config.yaml
encoder_norm: "rmsnorm"
encoder_shared_expert: false
encoder_layers: 8
encoder_kernel_size: 9
text_encoder_inner_norm: false
text_encoder_drop_path: 0.15
warmup_steps: 1420
Rows from block 3 of the audio encoder of a small contrastive audio-text model, named by matrix and row number. Rows with one number within an expert belong to one neuron, the router's apart. Each number is 50 + 15 x the weight over its row's rms, rounded and kept within 0 to 99. All counts start at 0.
Before each expert's rows are labels from the 100 clips, of 14848, where the router gives the expert most weight on average: "loudest" is the band of the loudest frequency at the time of the peak; "responds to" is what is common among them. Only what is clearly more common there than usual is listed. The data: Morse code for random letters and digits, with fading, noise and interfering tones. In brackets: how many of the 100.
# router: slot weights (encoder.blocks.3.mlp.router.weight, 32x160), inputs 0-159
# up: expert up (encoder.blocks.3.mlp.up, 32x80x160), inputs 0-159
# down: expert down (encoder.blocks.3.mlp.down, 32x160x80, transposed), outputs 0-159

# expert 13
loudest: 500 to 1000 Hz (60)
responds to: speed: slow (100); the character "s" (34)
router.13:52 43 54 24 55 59 58 53 33 44 32 49 68 52 66 70 59 61 53 54 35 43 52 52 83 08 33 34 33 45 48 40 33 59 44 45 42 33 55 51 52 32 23 55 50 25 41 49 37 37 56 24 76 33 44 30 42 49 36 37 50 49 38 56 32 47 51 48 51 51 35 44 38 46 53 22 37 69 42 43 45 56 42 44 44 64 58 66 57 66 37 38 25 45 47 25 34 57 46 69 46 49 35 48 81 62 54 74 36 48 35 56 35 40 65 57 41 20 44 28 40 49 12 44 46 35 31 36 26 27 29 32 19 32 42 43 42 35 27 39 22 56 37 32 21 54 26 53 51 46 18 27 42 19 62 42 28 58 23 38
up.7:42 66 60 48 43 46 56 62 63 50 57 53 33 57 57 40 43 51 26 50 66 33 65 60 66 56 81 59 59 47 32 42 40 56 42 37 26 35 50 24 17 41 29 54 47 52 38 30 29 59 35 45 83 43 54 52 41 50 41 59 44 66 46 50 29 63 54 11 40 46 54 50 74 65 48 80 70 70 46 35 79 59 23 63 45 53 61 32 54 58 83 25 62 71 48 33 65 56 56 27 55 57 53 46 32 38 70 65 80 54 46 27 48 59 24 55 05 74 53 60 52 52 41 20 63 44 37 41 39 37 27 25 52 66 56 44 43 32 45 11 46 38 69 40 41 64 53 50 37 58 42 54 36 78 54 53 71 42 46 50
down.7:73 48 44 33 42 72 36 41 82 32 37 56 66 61 58 55 35 39 66 70 52 37 35 68 63 66 33 70 33 38 21 38 47 68 56 62 42 48 64 43 48 50 48 78 46 68 79 38 40 34 46 66 22 63 49 31 65 45 48 48 39 45 60 65 38 41 54 81 39 60 45 30 53 24 32 60 39 54 58 71 43 63 50 56 74 57 43 49 57 69 44 49 42 24 58 41 42 49 64 54 43 27 21 45 81 51 52 65 65 40 45 47 39 65 62 37 65 82 66 46 64 57 23 85 50 38 82 70 53 28 93 60 26 45 31 50 61 62 32 55 42 60 40 63 48 18 44 50 56 22 56 47 73 43 61 46 40 47 60 45
up.8:62 46 44 59 59 54 36 36 54 36 65 44 66 29 56 53 64 78 49 59 34 51 30 62 46 57 58 31 35 43 73 54 20 43 32 72 84 42 92 77 41 71 51 28 41 31 64 45 31 66 60 70 33 64 56 46 11 30 47 41 15 56 44 50 73 56 51 57 65 27 25 57 66 64 27 37 47 52 74 51 40 66 40 36 62 37 59 60 52 51 64 53 34 17 43 52 50 34 41 74 42 40 49 32 39 56 69 60 64 26 36 50 23 65 53 44 85 76 46 60 39 39 36 43 54 42 76 44 37 39 48 46 21 43 50 41 58 60 50 56 58 44 38 43 43 31 41 48 35 58 39 61 23 21 37 34 43 60 51 54
down.8:19 79 47 57 58 54 68 56 43 56 20 38 53 59 56 08 34 53 59 58 26 25 68 74 44 48 39 32 49 50 67 67 46 39 44 69 60 64 55 61 67 25 52 59 58 47 51 49 34 38 49 32 54 44 58 55 57 48 23 43 40 38 33 57 63 33 48 55 55 47 63 70 60 45 57 61 34 22 41 56 48 55 74 57 50 50 45 46 44 17 28 89 21 63 53 71 62 53 40 66 63 52 60 50 57 34 66 84 58 66 78 33 68 71 43 53 45 47 69 64 30 60 59 34 29 37 67 79 51 75 54 44 56 40 18 51 52 08 51 40 50 54 60 44 49 47 56 22 45 37 45 27 30 51 29 67 66 52 46 64
up.9:55 22 29 68 42 52 40 64 43 28 45 69 33 54 35 69 25 48 43 30 27 59 66 51 45 35 56 41 99 52 64 56 41 56 47 35 51 30 42 37 55 72 41 51 62 29 20 53 10 40 42 29 59 72 61 45 60 79 32 38 30 75 43 47 64 51 09 72 61 41 54 60 67 48 18 44 41 46 45 49 29 60 59 62 70 62 42 63 34 43 46 47 49 38 44 37 60 61 45 58 46 40 71 44 56 29 54 61 60 47 84 42 62 60 34 62 34 41 71 47 60 45 36 33 27 26 63 60 58 61 66 39 48 38 52 48 61 39 58 33 44 45 71 63 17 37 50 86 44 47 42 40 31 43 47 36 35 61 34 46
down.9:69 46 40 40 75 25 36 55 56 66 66 42 32 42 43 28 45 32 56 51 37 52 57 41 71 50 24 32 49 59 59 71 53 47 47 62 49 34 20 64 66 57 60 67 89 70 48 28 37 57 47 39 63 41 54 49 32 64 44 47 63 54 45 40 47 47 61 79 52 36 45 36 28 64 53 39 09 38 87 44 60 36 73 72 72 27 56 44 54 39 42 45 51 58 24 49 54 53 37 51 28 58 64 26 78 48 56 68 51 75 31 69 75 68 59 58 38 33 55 23 55 64 51 47 51 62 76 39 29 34 63 70 68 53 65 46 49 47 43 50 47 81 45 47 63 64 42 49 24 77 33 73 46 50 64 31 43 57 75 29

# expert 1
loudest: 500 to 1000 Hz (67)
responds to: speed: slow (99); reverberation (66)
router.1:41 44 30 30 52 46 59 70 39 66 32 50 65 44 78 74 51 46 52 49 20 33 55 59 53 15 40 40 18 15 40 37 46 55 56 34 44 56 60 46 47 57 42 43 39 40 58 52 46 55 73 15 47 35 59 50 72 46 21 58 52 53 40 45 54 43 44 39 39 66 35 49 44 41 35 32 52 73 41 26 47 37 52 57 48 78 39 71 43 78 26 51 15 44 26 27 27 61 38 72 56 55 40 55 91 80 43 60 39 29 38 63 41 41 53 44 35 34 29 34 41 55 11 45 34 19 31 42 15 45 45 44 36 50 35 57 58 29 45 46 32 58 37 42 43 36 51 43 57 47 48 39 35 44 42 55 40 48 30 32
up.7:39 49 63 46 35 44 51 49 56 55 40 44 35 54 52 58 75 48 30 23 53 54 51 52 53 43 66 46 56 62 38 73 47 52 44 53 64 65 60 29 56 73 50 36 52 62 27 36 37 35 30 34 78 36 53 41 57 52 70 54 53 59 45 64 74 50 51 44 46 33 50 74 52 43 69 49 20 64 41 56 49 51 10 34 43 19 29 11 36 47 37 41 44 80 63 69 52 50 51 35 40 12 36 55 54 50 48 51 50 50 52 28 70 34 59 67 77 15 51 23 64 58 67 29 67 74 79 44 65 42 18 47 37 39 40 57 49 37 39 25 27 54 56 30 20 38 60 40 63 56 23 76 36 68 49 31 42 45 47 47
down.7:23 69 53 32 44 50 53 46 41 61 23 45 78 49 43 65 35 48 45 70 56 52 59 56 44 60 64 65 71 55 44 48 52 60 61 31 54 51 75 63 53 45 40 41 50 27 29 39 33 83 59 44 29 43 30 53 64 62 25 48 48 39 20 52 51 62 50 43 50 47 31 45 43 45 78 44 47 13 58 60 34 63 49 61 36 66 29 31 75 19 27 52 46 46 56 48 44 29 51 71 68 74 63 49 58 59 11 77 66 77 61 44 40 51 19 51 29 63 55 87 49 49 85 61 46 35 59 62 46 36 16 45 46 29 41 22 52 58 56 58 71 47 63 50 62 67 47 51 57 40 50 43 33 75 41 41 50 57 35 74
up.8:68 47 47 36 52 49 59 40 66 65 56 47 42 44 35 30 14 60 63 37 37 38 70 61 15 27 80 23 70 36 68 59 42 51 38 53 41 45 37 52 35 34 38 46 37 47 42 76 35 36 49 46 66 36 43 51 57 75 44 36 35 40 51 63 48 59 56 32 17 37 40 73 45 44 64 59 17 41 59 23 54 43 59 32 61 42 47 48 52 34 68 40 43 43 44 50 41 52 46 67 42 29 56 75 40 63 48 49 51 26 31 40 70 34 42 26 69 47 44 28 36 35 38 54 38 61 10 68 75 47 71 37 25 32 51 99 61 66 61 37 33 40 53 42 30 58 54 24 42 71 53 50 46 50 37 66 54 54 32 44
down.8:59 55 70 32 55 54 43 73 56 50 32 71 78 50 55 65 57 39 66 46 24 56 31 29 45 42 57 60 47 31 56 32 67 53 52 47 80 64 62 79 41 64 40 64 76 17 70 49 61 51 56 02 44 38 60 39 36 66 55 29 24 76 65 41 25 56 47 45 46 73 89 63 39 54 55 48 38 49 90 57 68 62 50 54 55 65 53 59 51 53 49 49 75 63 72 66 53 48 68 55 52 37 43 51 05 56 47 60 70 56 55 68 59 41 52 46 31 47 22 73 52 51 66 65 38 35 38 67 55 33 57 33 52 60 54 81 52 59 54 41 28 46 34 64 64 28 41 61 62 41 51 32 60 56 36 51 35 43 70 53
up.9:39 34 58 81 55 53 56 50 55 11 40 53 54 69 50 41 50 61 42 54 37 49 63 51 57 21 53 52 47 42 40 38 53 51 60 34 10 60 57 17 46 31 78 48 68 61 60 44 63 50 75 32 59 49 43 43 54 79 51 59 39 42 38 66 43 39 41 44 27 50 70 58 50 71 66 50 50 49 52 61 71 67 52 45 71 65 57 60 45 26 38 40 37 21 21 61 34 70 45 58 50 56 72 46 48 37 56 62 32 51 38 42 27 16 36 36 09 46 23 34 15 38 20 47 49 38 24 33 34 38 53 65 47 41 53 43 40 49 16 36 18 58 27 58 54 61 55 36 49 44 41 56 67 71 36 61 55 47 30 67
down.9:68 74 39 45 59 05 54 49 65 61 58 68 43 37 46 46 57 55 66 57 50 39 48 51 50 72 46 59 69 74 76 66 76 41 36 68 64 41 60 50 29 52 41 48 70 54 18 48 43 75 44 60 61 58 47 41 44 42 48 47 52 50 68 24 44 25 32 37 57 71 37 66 33 53 31 70 53 50 55 42 86 59 45 51 25 42 47 26 48 55 58 50 51 70 66 45 55 02 65 38 43 70 32 60 44 53 45 56 54 62 50 44 69 62 63 67 71 55 74 73 78 84 62 66 47 52 90 55 70 69 42 36 82 46 53 71 59 56 64 62 48 57 75 62 63 41 35 50 39 54 43 33 61 51 68 28 48 42 53 55

# expert 31
loudest: 500 to 1000 Hz (65)
responds to: speed: slow (100); the character "s" (40); the character "e" (37); the character "5" (30)
router.31:47 46 47 30 52 66 75 68 42 51 29 45 60 48 65 80 53 55 46 40 29 48 60 58 63 04 36 34 36 39 52 47 37 53 47 40 35 42 47 58 48 49 27 47 37 33 36 46 39 48 61 28 66 29 41 35 50 46 25 29 36 59 36 70 43 48 47 36 41 55 33 36 45 45 49 29 37 81 53 44 31 49 51 58 37 69 58 59 52 70 39 34 16 49 37 20 41 66 44 64 27 34 40 46 90 71 36 64 40 38 40 67 42 49 58 47 48 41 37 30 24 57 16 42 39 36 36 38 32 36 33 38 33 31 54 37 56 36 40 29 17 51 47 39 22 39 40 47 55 44 29 29 36 29 46 53 15 55 23 37
up.7:50 36 59 71 52 51 28 58 45 39 58 59 59 67 72 68 72 37 41 80 63 64 52 80 67 76 50 36 54 70 31 49 45 33 50 31 23 49 38 45 62 39 47 54 22 53 51 45 55 86 52 57 61 51 44 40 52 53 59 41 42 40 57 74 72 23 61 61 47 38 49 50 52 48 30 54 66 59 55 65 69 56 42 44 50 47 66 39 27 39 30 58 53 55 49 52 70 42 44 52 88 47 63 59 73 65 76 47 44 94 99 68 62 85 46 56 49 59 62 81 70 46 48 68 33 52 68 38 51 68 67 61 43 42 79 53 54 58 64 44 33 54 20 54 60 51 53 34 67 51 64 41 47 57 29 55 38 78 65 51
down.7:40 63 63 38 40 58 53 43 39 56 46 37 41 38 29 63 56 61 48 25 40 37 77 23 37 48 43 50 59 54 58 43 70 57 63 38 75 71 40 67 65 64 41 52 58 47 51 60 65 23 51 40 45 50 47 80 38 34 62 79 52 68 43 24 64 51 60 25 62 40 56 65 52 94 78 46 56 58 56 21 45 41 58 72 59 58 41 67 45 65 55 57 53 50 57 75 25 46 52 43 12 32 87 59 21 27 40 44 46 25 23 43 59 38 53 52 63 46 29 45 51 52 31 68 51 51 49 32 59 51 71 44 40 46 17 45 28 42 49 56 38 40 52 43 60 20 61 55 75 48 52 49 52 74 36 57 88 31 28 34
up.8:62 58 74 74 40 29 38 57 57 38 50 63 44 65 78 46 38 48 40 26 52 50 44 49 59 63 36 54 76 42 50 51 36 78 53 62 66 50 69 58 41 46 41 64 46 34 65 61 21 13 56 64 67 60 71 63 46 43 78 50 76 58 29 61 46 53 46 29 58 64 68 12 64 49 61 73 62 55 50 54 40 72 51 53 64 39 42 67 73 61 41 30 14 56 46 53 45 65 40 47 43 59 65 51 58 56 60 63 37 58 69 55 20 45 37 44 67 48 57 32 72 58 68 68 93 70 71 44 60 37 47 56 44 50 46 50 56 77 53 30 37 18 60 59 48 54 30 73 29 68 70 62 57 65 70 48 59 79 45 72
down.8:49 44 45 26 66 32 66 54 45 53 40 47 61 61 15 16 47 62 42 53 49 41 58 40 64 27 65 21 42 46 36 63 63 35 24 59 32 49 41 46 33 71 50 21 63 59 67 32 59 57 30 34 36 77 56 71 57 32 34 50 62 35 49 34 49 46 56 49 49 37 37 50 43 53 36 42 30 24 36 36 92 48 41 34 50 73 60 43 39 75 34 60 51 57 38 29 69 30 40 57 42 57 42 86 47 13 62 42 61 46 52 41 60 66 48 28 46 77 59 49 38 42 42 73 29 07 47 52 59 36 44 33 55 66 58 25 22 39 49 66 55 62 42 48 50 56 53 47 39 25 21 56 41 30 56 72 54 34 48 53
up.9:53 62 44 22 51 36 26 25 43 43 61 39 51 49 60 67 45 70 65 72 54 44 64 60 44 41 26 66 22 47 50 49 29 66 52 52 30 11 47 53 32 42 46 41 40 43 19 50 39 67 54 44 54 22 58 20 30 30 39 42 43 62 44 79 39 62 43 37 45 52 51 32 47 33 52 42 35 54 41 64 55 48 47 26 49 59 31 07 50 58 56 55 54 41 31 56 40 71 66 34 49 55 25 75 63 60 52 17 29 25 40 46 70 29 51 68 61 21 59 45 52 57 31 37 40 43 52 48 75 38 34 60 29 46 42 84 54 35 73 58 72 51 55 42 68 72 48 33 41 59 31 45 45 37 23 44 59 63 38 80
down.9:45 76 31 34 35 55 53 50 30 52 46 39 25 34 57 60 63 35 56 36 59 52 42 32 64 73 51 47 41 46 48 41 51 39 76 55 52 53 48 36 43 50 43 51 33 66 41 38 64 46 63 40 59 58 30 61 58 21 63 21 58 30 46 36 71 71 55 37 51 62 03 52 66 19 32 57 45 39 53 20 60 39 79 48 34 41 28 63 56 68 44 28 58 77 57 76 44 52 74 46 52 58 54 42 19 52 58 34 74 48 53 82 54 68 33 39 47 49 82 50 35 54 37 40 76 18 45 50 66 02 49 27 70 45 35 72 55 47 56 57 48 54 42 54 46 32 44 78 62 45 43 27 53 40 50 54 55 66 43 60

# expert 30
loudest: 500 to 1000 Hz (66)
responds to: speed: slow (82); the character "0" (43); first character: 0 (35); the character "9" (28)
router.30:71 40 69 63 36 30 40 61 30 49 45 45 48 50 39 50 35 57 68 74 78 59 71 76 67 76 43 67 68 67 52 44 55 60 53 29 52 49 41 42 54 43 39 43 35 40 71 63 48 70 56 56 38 33 33 48 75 73 19 57 27 42 25 47 49 58 62 38 63 56 57 11 34 29 44 43 39 56 67 53 56 27 44 47 51 45 59 43 47 50 52 26 51 37 32 30 30 38 34 57 38 61 71 80 96 87 66 53 61 69 79 74 61 78 79 40 60 47 64 68 56 74 48 32 44 57 62 51 55 54 40 55 35 58 38 39 63 65 63 54 58 36 60 63 49 33 36 51 56 55 68 64 47 43 59 69 23 56 42 65
up.7:59 63 52 64 51 29 49 38 55 29 59 79 26 55 32 75 47 78 72 81 63 33 21 44 45 57 64 78 57 78 57 33 42 53 47 32 40 44 46 39 28 23 47 58 65 57 59 41 60 55 61 54 30 54 44 46 66 45 40 42 35 48 74 14 54 42 42 45 58 28 39 46 50 38 50 71 32 27 73 37 64 33 40 64 37 43 55 53 60 18 47 58 77 52 33 19 34 33 54 38 70 46 56 51 68 63 46 73 76 68 56 51 81 64 67 59 54 69 44 59 35 63 45 46 47 67 40 56 54 37 51 46 61 49 35 38 47 29 45 32 46 75 69 59 34 43 38 24 50 20 56 46 52 47 65 59 55 05 58 58
down.7:35 63 40 36 38 59 59 61 51 51 45 59 61 41 63 34 33 39 30 25 36 20 29 53 50 34 27 47 34 33 45 60 65 52 61 47 62 65 75 56 61 63 65 53 43 68 63 41 44 56 50 26 56 39 59 78 64 52 42 66 42 55 53 68 69 34 43 49 56 82 43 54 65 42 54 43 38 79 39 59 56 51 62 43 45 77 16 59 56 70 64 48 54 43 51 63 40 77 33 68 55 45 45 52 42 60 59 29 20 27 25 41 40 36 56 40 68 32 35 27 53 68 28 44 49 43 33 58 51 69 87 72 33 92 41 63 63 65 59 47 45 47 28 43 65 43 69 31 74 75 71 63 58 90 39 69 57 49 51 40
up.8:33 46 31 11 28 53 70 30 64 78 42 36 50 47 70 61 69 28 70 47 63 32 39 54 47 39 60 53 49 36 28 50 67 46 43 80 74 49 63 58 30 75 68 73 43 69 49 61 81 68 62 41 37 55 64 39 73 37 16 50 69 55 48 34 65 46 32 75 52 56 38 72 37 44 48 63 49 59 42 32 40 33 47 23 51 46 15 42 54 26 21 66 38 43 25 41 77 54 82 64 51 29 35 53 39 68 62 33 63 34 50 48 71 64 58 28 61 54 40 57 49 28 60 41 32 40 72 47 55 47 59 43 46 66 25 42 48 43 58 64 52 58 39 50 50 37 57 41 43 47 58 34 59 40 64 37 66 55 63 18
down.8:72 55 59 64 77 26 49 60 40 46 62 52 44 56 39 34 19 55 21 64 65 71 76 73 63 72 42 31 46 57 57 33 45 60 45 18 35 49 34 57 56 39 28 45 43 60 58 65 43 61 54 54 83 53 33 38 43 59 39 42 42 40 41 66 44 54 68 16 29 47 75 26 30 39 54 58 83 48 71 44 57 79 38 30 48 49 76 59 70 60 64 22 55 40 57 50 32 43 57 38 38 54 65 62 78 39 47 44 62 77 82 84 43 46 60 78 44 51 52 70 56 62 74 42 65 52 58 28 44 48 55 36 41 40 62 59 60 76 52 41 46 40 65 46 40 58 41 52 37 57 59 89 34 50 54 67 61 51 39 63
up.9:52 69 12 31 30 55 49 40 51 53 16 39 56 38 50 70 46 28 45 70 38 65 48 33 48 37 36 59 26 86 75 75 35 42 76 62 50 58 51 49 37 46 68 34 39 52 57 38 35 42 67 33 68 65 54 15 31 50 51 67 46 52 66 50 31 18 52 37 47 69 38 52 81 71 41 64 70 62 60 52 46 57 53 57 67 47 40 70 25 41 42 68 40 35 58 51 54 63 57 71 22 38 53 34 53 58 57 50 39 49 57 58 43 74 59 48 54 37 24 35 62 56 38 36 56 50 10 21 83 41 46 33 39 33 47 45 42 39 48 35 49 47 43 45 34 51 36 33 25 20 34 51 23 38 54 47 28 48 46 68
down.9:58 47 53 37 46 46 53 54 46 54 53 47 55 33 17 35 58 43 45 29 57 22 58 55 82 51 54 50 67 50 42 43 78 44 62 36 58 39 55 49 52 32 27 41 60 53 57 48 58 58 44 71 54 55 50 43 54 59 42 67 54 60 34 38 43 17 31 76 29 58 35 35 65 38 56 60 36 71 22 66 63 70 68 59 50 66 28 32 57 72 69 57 37 46 55 62 32 50 67 38 99 52 47 53 61 47 33 25 52 39 12 74 26 79 62 38 41 35 64 50 66 42 56 53 60 27 38 57 64 54 74 30 47 50 58 75 37 35 62 61 40 52 22 36 58 44 52 47 37 30 40 37 84 49 45 27 25 56 38 68

# expert 12
loudest: 4000 to 8000 Hz (26)
responds to: fading (84); speed: fast (77); reverberation (48)
router.12:71 43 60 60 26 54 47 51 51 71 56 75 63 41 46 42 66 59 21 38 77 42 57 45 58 71 37 51 78 64 53 66 50 69 47 54 45 53 79 67 43 69 56 61 24 40 37 27 61 51 27 46 44 26 81 69 32 49 66 74 54 44 42 71 59 61 40 51 55 99 51 33 51 45 56 49 30 99 32 60 47 51 55 27 57 66 30 37 35 73 68 50 48 38 44 73 36 50 54 66 55 51 41 44 30 30 52 58 42 56 48 54 37 52 53 65 79 67 59 54 46 51 64 25 60 68 31 54 53 64 46 28 39 60 42 38 46 73 62 41 31 40 09 64 39 46 44 30 56 58 50 51 58 50 51 46 56 60 35 24
up.7:54 22 39 48 39 39 68 45 58 30 37 25 53 31 63 54 89 52 60 55 47 26 56 36 47 31 80 51 49 47 45 80 61 44 20 67 60 39 63 63 35 58 63 53 53 55 56 46 70 67 59 35 40 42 63 32 79 29 43 48 71 41 74 29 36 31 31 71 55 46 26 73 38 52 42 59 29 44 20 22 57 35 35 36 43 37 36 48 35 42 28 59 37 55 77 39 43 24 61 62 60 42 23 58 44 59 30 62 46 09 37 25 58 55 63 53 69 68 65 54 41 35 67 54 31 45 33 55 44 30 49 51 51 63 50 46 25 49 42 55 51 60 68 40 38 29 66 41 42 26 49 60 67 43 58 63 43 20 57 34
down.7:25 56 38 39 47 63 65 46 71 57 56 53 49 46 75 37 54 46 51 31 33 56 47 34 77 39 27 43 61 44 50 35 56 56 74 49 65 62 28 29 60 55 27 63 51 57 57 51 47 51 77 79 57 28 53 48 35 56 50 57 46 36 54 37 84 67 54 38 56 67 45 38 44 21 42 42 67 64 56 41 36 49 56 44 69 39 45 40 58 50 57 46 59 73 38 52 47 59 62 78 38 70 46 51 34 53 51 66 95 61 56 64 45 53 55 54 67 31 70 51 72 61 53 64 63 55 71 45 24 50 29 65 43 64 64 50 89 70 68 37 62 31 05 22 54 55 46 71 68 72 60 42 33 39 38 41 28 92 34 51
up.8:17 49 36 65 46 74 35 47 52 41 59 32 32 41 24 47 49 52 57 45 71 59 62 12 20 31 48 59 76 73 57 72 78 67 66 55 43 23 64 54 25 44 65 49 31 51 36 33 74 50 40 27 25 50 76 66 54 33 38 77 79 46 42 54 61 71 27 68 24 54 58 72 38 53 70 59 53 43 50 52 63 53 64 59 49 42 37 46 43 36 44 56 47 50 52 44 37 22 60 23 52 24 58 71 38 29 44 37 48 37 56 26 70 35 64 65 63 47 54 56 28 37 26 48 36 39 34 23 38 61 59 36 38 63 44 26 45 59 77 52 58 80 57 70 45 52 53 41 52 39 64 62 44 45 39 50 49 57 66 31
down.8:75 61 36 50 70 49 57 62 74 49 40 70 52 40 43 76 60 51 44 47 01 35 19 46 41 38 72 49 34 47 50 29 56 07 63 43 38 64 35 33 65 64 63 62 36 76 59 40 43 65 66 79 56 61 64 29 53 66 73 38 50 55 44 53 66 17 60 38 66 66 32 53 62 59 31 52 48 42 76 63 41 38 50 36 52 61 52 52 58 44 66 49 47 60 66 46 61 61 83 61 58 57 26 43 37 28 29 64 55 46 26 70 45 49 48 55 53 43 54 55 77 60 65 70 66 61 55 56 47 58 81 67 67 77 48 64 69 46 54 37 43 49 30 46 48 31 72 47 73 54 63 33 52 55 26 49 36 30 17 57
up.9:36 19 37 46 29 56 49 54 50 38 64 40 42 43 30 48 60 41 62 51 60 34 63 35 37 41 62 67 62 66 45 90 71 64 52 90 42 48 66 60 18 50 71 58 62 58 43 54 61 56 46 26 23 61 74 57 61 19 30 75 59 53 57 44 61 54 24 80 30 51 43 65 48 57 68 63 46 31 17 51 70 58 48 46 32 32 44 45 38 54 39 51 61 48 54 53 62 14 65 39 46 24 43 65 42 31 41 53 59 38 48 17 70 63 75 67 60 72 89 60 22 49 53 42 42 50 34 47 41 55 51 35 55 45 34 33 40 41 51 44 47 66 57 69 38 54 72 42 42 41 55 44 73 51 45 60 51 28 74 26
down.9:44 70 35 57 51 65 71 72 62 72 36 59 38 50 38 44 36 55 40 36 25 56 46 44 48 60 50 56 50 33 44 36 61 32 75 40 32 55 47 31 74 53 53 69 54 73 46 50 34 63 56 70 51 47 55 41 48 98 61 56 36 67 40 61 60 26 63 24 67 51 39 37 58 57 33 34 52 35 88 48 35 39 49 51 64 59 62 44 50 61 62 52 62 68 53 55 56 63 50 56 53 74 48 40 41 21 48 38 46 53 34 71 26 47 39 39 60 39 29 54 95 37 66 52 56 70 68 57 41 47 74 77 55 86 49 53 69 50 78 39 51 46 33 34 47 46 61 57 85 79 65 61 51 63 26 52 46 77 16 44